From a checkpoint of a small contrastive image-text model: 11.1M parameters.
Rows from block 2 of the image encoder, named by matrix and row number. Each number is 200 + 30 x the weight over the matrix's rms, rounded and kept within 0 to 999. All counts start at 0.
# mid10: scale 2 3x3 conv (encoder.blocks.2.mid.1.0.weight, 48x48x3x3), inputs 0-9, a 3x3 kernel for each
mid10.8,186,143,208,167,168,178,213,235,164,198,138,230,159,191,224,194,220,212,150,201,207,174,194,248,199,238,224,218,223,194,158,194,187,213,248,218,160,236,202,215,164,203,203,221,241,198,232,194,206,163,232,158,177,230,228,166,183,176,232,215,259,220,221,206,217,185,171,218,184,186,199,181,236,198,171,224,230,159,164,213,213,169,164,222,206,239,241,219,168,230
mid10.9,213,213,235,202,198,204,182,177,137,178,253,203,163,251,178,255,181,214,230,276,197,209,227,162,154,264,254,132,195,180,242,193,223,207,195,151,237,203,195,251,238,198,182,192,227,171,227,176,233,185,183,176,123,208,169,209,179,229,203,200,184,243,206,167,155,177,212,235,216,231,184,209,176,190,222,235,204,210,226,190,154,176,161,180,214,205,167,152,213,223
mid10.10,143,203,168,152,186,155,296,154,182,141,203,224,175,140,223,221,179,211,112,208,194,211,180,166,302,212,206,240,243,200,208,191,165,176,150,165,195,203,237,181,239,166,169,190,241,161,176,216,223,164,219,178,192,204,159,191,195,198,175,171,167,221,228,199,183,172,170,180,186,170,217,258,144,229,183,160,210,243,174,190,221,138,190,165,183,221,192,175,149,164
mid10.11,242,223,291,196,185,215,134,164,150,181,197,209,224,220,191,204,184,210,161,229,204,216,184,202,182,169,241,235,214,206,171,229,193,154,124,210,199,194,169,250,180,211,235,151,240,169,190,170,242,242,128,259,194,143,193,181,208,171,182,185,219,188,231,193,185,200,183,211,148,139,191,202,232,195,230,197,179,195,165,225,213,214,172,277,172,203,234,222,143,164
mid10.12,224,246,212,135,158,188,211,195,222,173,209,137,220,212,237,179,191,187,201,202,213,238,232,218,205,179,175,221,262,287,173,175,169,246,199,157,224,216,190,176,180,214,182,161,176,181,179,199,163,210,206,144,169,178,193,209,237,200,182,235,203,226,240,157,178,214,194,228,284,206,227,147,214,230,188,241,201,230,147,216,180,171,183,226,235,157,173,186,202,184
mid10.13,172,209,197,229,216,193,256,206,202,238,194,215,215,222,224,226,232,160,203,226,208,182,170,166,216,194,207,194,191,184,233,198,141,230,235,193,191,197,190,170,215,206,195,205,230,213,233,168,209,170,203,167,176,237,225,208,197,207,171,186,214,188,176,219,212,271,203,204,194,177,159,141,191,207,170,163,209,200,228,181,195,246,165,169,220,155,213,200,275,170
mid10.14,175,195,181,182,259,249,204,222,186,197,146,182,201,224,217,172,187,182,188,207,191,238,195,161,194,272,160,156,220,170,190,173,241,269,191,185,232,212,191,207,181,219,185,202,152,154,208,224,207,202,176,173,210,229,216,239,183,203,200,199,226,236,245,195,229,212,237,216,196,212,170,100,145,197,246,230,192,194,213,160,219,203,205,172,203,186,222,224,223,250
mid10.15,198,240,214,215,197,201,128,178,222,171,197,184,205,212,242,122,210,265,149,165,227,151,203,229,200,219,187,244,269,197,198,159,222,198,194,216,203,225,217,205,160,225,260,185,287,214,188,146,221,203,200,203,193,220,203,244,174,158,216,205,227,167,195,180,151,140,234,205,187,190,156,154,229,218,216,257,188,207,158,229,171,208,226,217,172,184,185,211,195,211
mid10.16,191,157,243,197,136,213,239,149,162,189,227,177,183,217,206,240,261,163,198,177,268,230,236,235,210,170,179,271,225,202,227,205,192,197,214,202,237,184,175,179,203,201,155,179,270,171,208,238,201,199,200,181,201,197,187,223,291,211,111,188,272,183,164,194,195,148,148,205,253,145,215,198,160,198,141,221,232,201,191,248,169,215,173,162,160,233,177,191,167,238
mid10.17,197,181,234,234,187,238,189,154,168,239,177,199,222,168,205,194,207,146,226,223,212,235,216,209,208,160,160,150,172,177,204,212,188,199,199,227,229,142,167,209,190,175,181,249,193,190,205,184,239,232,223,220,194,211,257,232,115,216,224,133,137,196,225,185,171,175,254,212,219,181,229,203,172,206,216,209,210,152,230,186,165,220,216,229,228,180,210,216,214,227
mid10.18,236,195,165,228,158,235,207,186,224,186,176,210,218,244,226,192,200,194,234,208,164,183,185,177,206,157,209,191,175,224,175,172,219,187,196,242,222,215,222,198,211,209,180,180,188,176,234,173,139,205,230,242,185,193,178,204,207,202,162,150,199,200,197,203,198,188,196,212,177,143,199,149,234,173,208,175,162,221,168,252,179,201,211,166,175,175,186,245,265,153
mid10.19,223,220,211,237,239,202,146,190,244,213,239,173,168,201,146,172,215,229,190,167,229,240,209,143,210,204,191,162,187,172,203,153,164,190,189,158,171,160,211,177,198,244,209,200,169,235,204,201,190,198,232,186,187,163,199,207,198,211,204,197,226,176,235,192,201,227,219,225,196,201,241,154,175,211,240,223,172,188,189,193,192,209,219,192,206,185,191,170,197,203
mid10.20,201,161,179,188,214,217,153,218,175,182,274,205,150,147,208,232,180,231,207,223,191,204,186,176,140,233,266,227,239,144,240,206,241,153,167,255,236,192,186,229,211,186,155,170,152,188,209,220,198,208,186,180,173,181,172,181,163,140,270,161,188,207,188,179,223,252,202,162,156,140,211,262,213,202,184,190,190,210,235,220,188,169,211,193,242,205,166,180,246,230
mid10.21,177,138,163,171,173,170,179,226,253,256,156,260,194,206,182,180,237,165,197,179,214,255,198,223,175,205,124,180,175,159,207,222,216,176,224,145,250,212,174,199,193,215,145,212,142,233,244,224,205,183,191,211,211,220,223,209,184,192,178,224,185,164,168,178,216,225,213,195,172,193,208,174,193,173,214,223,249,208,154,182,198,197,186,183,215,197,179,214,161,224
mid10.22,238,187,196,230,201,190,243,196,161,156,188,163,189,218,210,188,200,242,200,185,198,202,207,208,181,185,214,167,217,247,239,190,230,193,239,286,170,209,211,211,179,193,222,174,219,230,189,202,199,164,185,189,218,207,223,180,156,164,204,189,166,155,182,225,240,239,198,206,240,172,198,239,234,277,163,282,195,195,198,252,241,195,200,187,200,188,189,173,184,177
mid10.23,213,217,239,157,194,208,181,183,194,205,194,211,209,200,199,184,197,166,192,223,197,178,200,184,226,199,237,169,150,144,172,213,223,184,199,185,247,207,188,226,166,197,204,226,267,247,140,216,166,191,211,168,181,193,203,196,169,181,202,206,208,180,162,231,209,155,212,234,134,163,162,188,234,223,205,208,189,226,225,213,187,223,183,212,198,168,216,181,163,225
mid10.24,249,239,185,241,197,199,216,173,193,200,188,119,200,194,213,165,225,226,212,167,262,236,188,205,220,128,177,178,243,215,186,201,233,142,242,120,230,232,197,178,182,193,174,245,202,202,172,205,168,220,237,233,194,187,173,204,161,190,228,203,207,147,197,176,229,202,196,238,233,173,250,199,184,176,193,187,197,171,185,186,194,175,163,206,242,189,214,224,233,204
mid10.25,184,238,132,153,245,191,177,190,138,224,229,189,245,197,217,197,164,185,207,246,181,229,226,164,171,176,210,159,148,225,186,159,168,191,257,171,207,210,202,209,234,170,207,148,235,205,203,197,193,181,182,231,193,211,176,229,233,263,164,195,263,211,153,111,201,209,200,223,229,214,138,174,200,236,165,223,175,222,162,187,207,245,134,242,209,235,175,242,199,213
mid10.26,232,182,270,171,164,177,236,231,164,163,202,195,174,217,224,199,196,218,184,210,242,220,220,207,167,217,174,191,249,205,123,199,199,193,168,196,206,264,200,212,213,189,212,177,168,268,185,159,246,194,205,200,192,280,207,148,167,200,218,201,191,188,229,192,244,140,154,254,168,155,187,228,235,204,163,198,164,196,249,171,121,195,188,181,205,197,220,176,158,173
mid10.27,221,213,175,210,217,225,178,200,215,225,188,160,189,239,186,189,207,214,191,221,221,167,219,228,156,214,174,268,256,160,174,214,216,165,199,275,155,207,215,256,247,124,203,235,206,196,206,114,211,194,214,211,189,211,192,184,233,155,250,206,244,158,195,200,212,221,167,218,186,132,186,208,209,247,244,205,190,198,244,117,275,220,220,195,212,220,130,170,178,237
mid10.28,198,168,229,265,192,141,213,209,163,188,198,224,211,193,162,230,187,217,220,167,219,211,183,228,213,179,176,256,175,222,181,174,208,226,208,152,179,194,238,213,188,148,244,211,180,193,195,217,151,252,208,129,220,168,198,239,207,200,219,180,210,222,192,131,224,278,175,202,261,180,195,318,228,182,208,248,206,228,233,160,219,191,156,173,224,160,217,200,192,219
mid10.29,214,196,183,202,190,165,168,202,200,114,112,147,220,214,243,220,163,224,192,165,138,179,176,194,190,175,183,201,184,262,228,188,184,245,190,195,195,185,168,181,233,176,224,194,218,202,166,208,223,200,240,219,156,191,205,215,175,190,174,246,181,199,222,192,250,148,216,201,185,189,225,183,232,250,201,182,166,187,190,194,218,236,212,153,183,228,172,202,208,188
mid10.30,188,204,209,162,211,219,164,198,214,175,199,221,193,177,223,205,159,239,197,188,163,235,198,217,275,206,256,197,183,159,226,267,265,173,132,206,187,212,190,217,211,228,244,211,218,209,197,227,165,206,218,229,278,191,177,183,147,210,190,178,261,205,170,229,241,194,185,226,187,181,202,246,191,193,200,198,177,233,178,214,212,203,220,150,219,203,206,209,160,165
mid10.31,218,202,121,223,193,221,181,202,285,219,181,179,201,212,231,172,254,151,195,232,205,218,154,191,221,195,180,158,166,208,182,176,251,169,252,254,229,187,238,148,210,237,170,211,192,179,180,223,171,154,236,222,211,191,186,182,185,234,230,238,215,186,170,134,217,255,168,155,171,235,196,145,232,223,238,164,261,192,223,232,217,250,172,161,179,173,275,153,238,197
mid10.32,194,179,214,218,214,194,157,143,206,219,168,228,186,186,164,194,195,245,246,177,190,193,150,213,201,226,328,221,138,245,169,182,241,209,226,202,201,226,199,164,230,145,195,220,206,193,241,195,216,225,150,189,209,180,195,158,187,214,146,211,236,192,208,218,182,188,145,113,236,171,245,293,187,243,167,186,187,205,236,194,159,220,187,171,146,244,218,178,174,195
mid10.33,227,235,186,176,199,162,165,262,197,227,165,180,198,161,227,222,163,188,253,232,161,189,208,189,208,187,230,254,241,206,193,264,163,170,186,169,175,241,240,226,177,232,153,225,280,186,185,236,181,128,216,173,176,258,238,175,169,245,192,161,117,248,232,216,147,215,205,142,205,201,171,192,202,213,197,190,193,209,261,195,213,159,192,188,212,181,167,176,208,203
mid10.34,177,174,215,186,170,208,197,168,185,194,209,181,186,226,168,168,206,206,196,175,187,184,212,196,216,204,205,236,182,116,235,216,256,267,104,182,180,218,246,163,185,202,284,253,181,191,232,213,173,212,201,183,251,180,182,217,136,171,188,203,194,179,256,237,241,143,171,201,179,200,203,230,215,186,217,222,197,153,204,190,218,191,169,184,175,172,231,182,141,233
mid10.35,176,211,215,191,163,198,144,171,155,202,167,196,185,210,248,146,208,190,233,212,244,150,143,172,138,185,171,164,154,213,190,187,198,211,150,211,196,189,212,245,238,192,231,222,148,205,221,161,183,236,217,190,215,178,202,199,248,197,168,191,203,182,208,179,195,227,184,224,165,248,226,154,174,196,213,202,209,231,150,166,215,177,194,149,198,212,215,214,232,172
mid10.36,193,188,171,156,189,190,221,202,232,247,191,175,195,206,161,206,213,242,207,267,192,176,190,233,240,234,166,222,196,182,160,183,195,250,191,209,158,177,170,268,226,190,218,162,186,253,173,191,181,227,185,209,190,164,193,182,194,177,228,185,232,193,209,240,255,212,159,168,219,244,168,205,202,188,172,234,210,222,241,221,178,170,186,190,215,246,192,215,190,225
mid10.37,185,200,237,215,225,200,188,193,202,200,179,208,204,267,206,208,202,186,221,236,233,186,220,235,189,186,170,211,199,239,157,186,148,196,227,232,232,211,195,208,166,180,219,212,203,244,166,177,197,162,228,167,234,246,179,211,268,178,209,153,159,202,220,157,206,203,170,160,212,175,218,209,192,153,225,165,241,181,210,186,223,221,175,154,217,196,171,229,173,225
mid10.38,210,182,152,206,203,212,207,237,197,232,209,161,191,206,184,195,227,240,180,199,208,207,187,220,193,186,200,170,249,196,207,178,220,236,182,189,231,239,179,182,204,203,194,199,196,187,222,199,207,147,236,214,200,202,169,231,206,204,215,170,222,215,175,188,177,209,179,238,211,194,194,200,185,189,250,244,183,217,156,192,237,220,220,285,180,207,172,222,218,224
mid10.39,203,187,153,172,215,154,197,210,190,253,208,194,201,172,196,182,193,204,220,208,188,202,184,215,212,209,216,185,158,199,222,159,176,203,246,170,233,215,239,198,166,239,238,235,146,167,245,242,191,183,159,180,230,194,180,223,204,171,233,162,198,197,213,224,221,156,218,221,199,116,245,209,165,212,199,213,209,208,163,203,214,185,182,179,207,179,169,256,204,177
mid10.40,221,251,143,115,226,210,179,180,204,150,248,211,190,163,246,222,241,240,160,224,256,146,177,289,187,149,200,174,156,230,209,166,190,185,177,201,269,206,166,183,203,214,188,243,158,204,165,234,215,189,218,157,229,174,221,222,183,158,201,204,209,199,214,186,174,153,206,188,207,178,185,199,157,183,234,235,228,206,210,166,176,186,186,162,247,145,202,153,217,223
mid10.41,226,222,147,256,192,175,227,283,178,176,182,193,198,219,159,187,248,209,228,216,221,224,210,156,202,192,122,160,208,267,241,222,187,244,205,118,125,181,172,224,214,234,169,181,172,213,173,192,140,201,224,204,191,284,194,179,189,212,201,224,163,257,165,168,197,188,199,207,223,200,143,198,159,209,216,198,232,213,185,171,203,220,249,172,220,213,198,209,154,189
mid10.42,211,189,197,162,164,202,208,244,201,193,171,196,186,225,208,234,186,189,204,184,179,229,203,211,195,196,201,132,166,129,223,261,203,162,191,274,221,227,182,199,175,245,204,243,157,226,182,216,179,185,225,194,198,174,182,234,249,220,163,158,192,240,204,191,218,196,241,193,232,174,137,212,184,199,240,194,226,226,189,225,134,226,202,197,188,186,199,233,241,193
mid10.43,191,154,242,236,225,180,180,225,209,212,170,184,258,195,161,175,197,191,186,198,256,211,183,238,183,218,221,165,209,178,128,236,192,150,205,182,241,207,153,175,192,240,166,175,197,157,170,204,187,192,194,238,223,231,236,209,213,195,185,213,174,176,191,208,218,183,205,207,261,203,199,140,187,154,208,180,224,183,237,177,219,199,176,189,210,206,204,252,196,178
mid10.44,234,172,180,220,212,187,189,193,236,156,211,188,144,193,214,154,185,206,188,154,196,219,223,219,207,258,166,212,219,164,228,185,220,171,208,240,164,193,217,168,147,236,194,213,192,240,234,157,204,186,201,232,187,205,237,165,151,191,164,230,174,203,266,222,186,194,212,210,171,179,210,208,144,216,206,184,235,200,235,144,249,225,241,224,232,200,188,195,177,231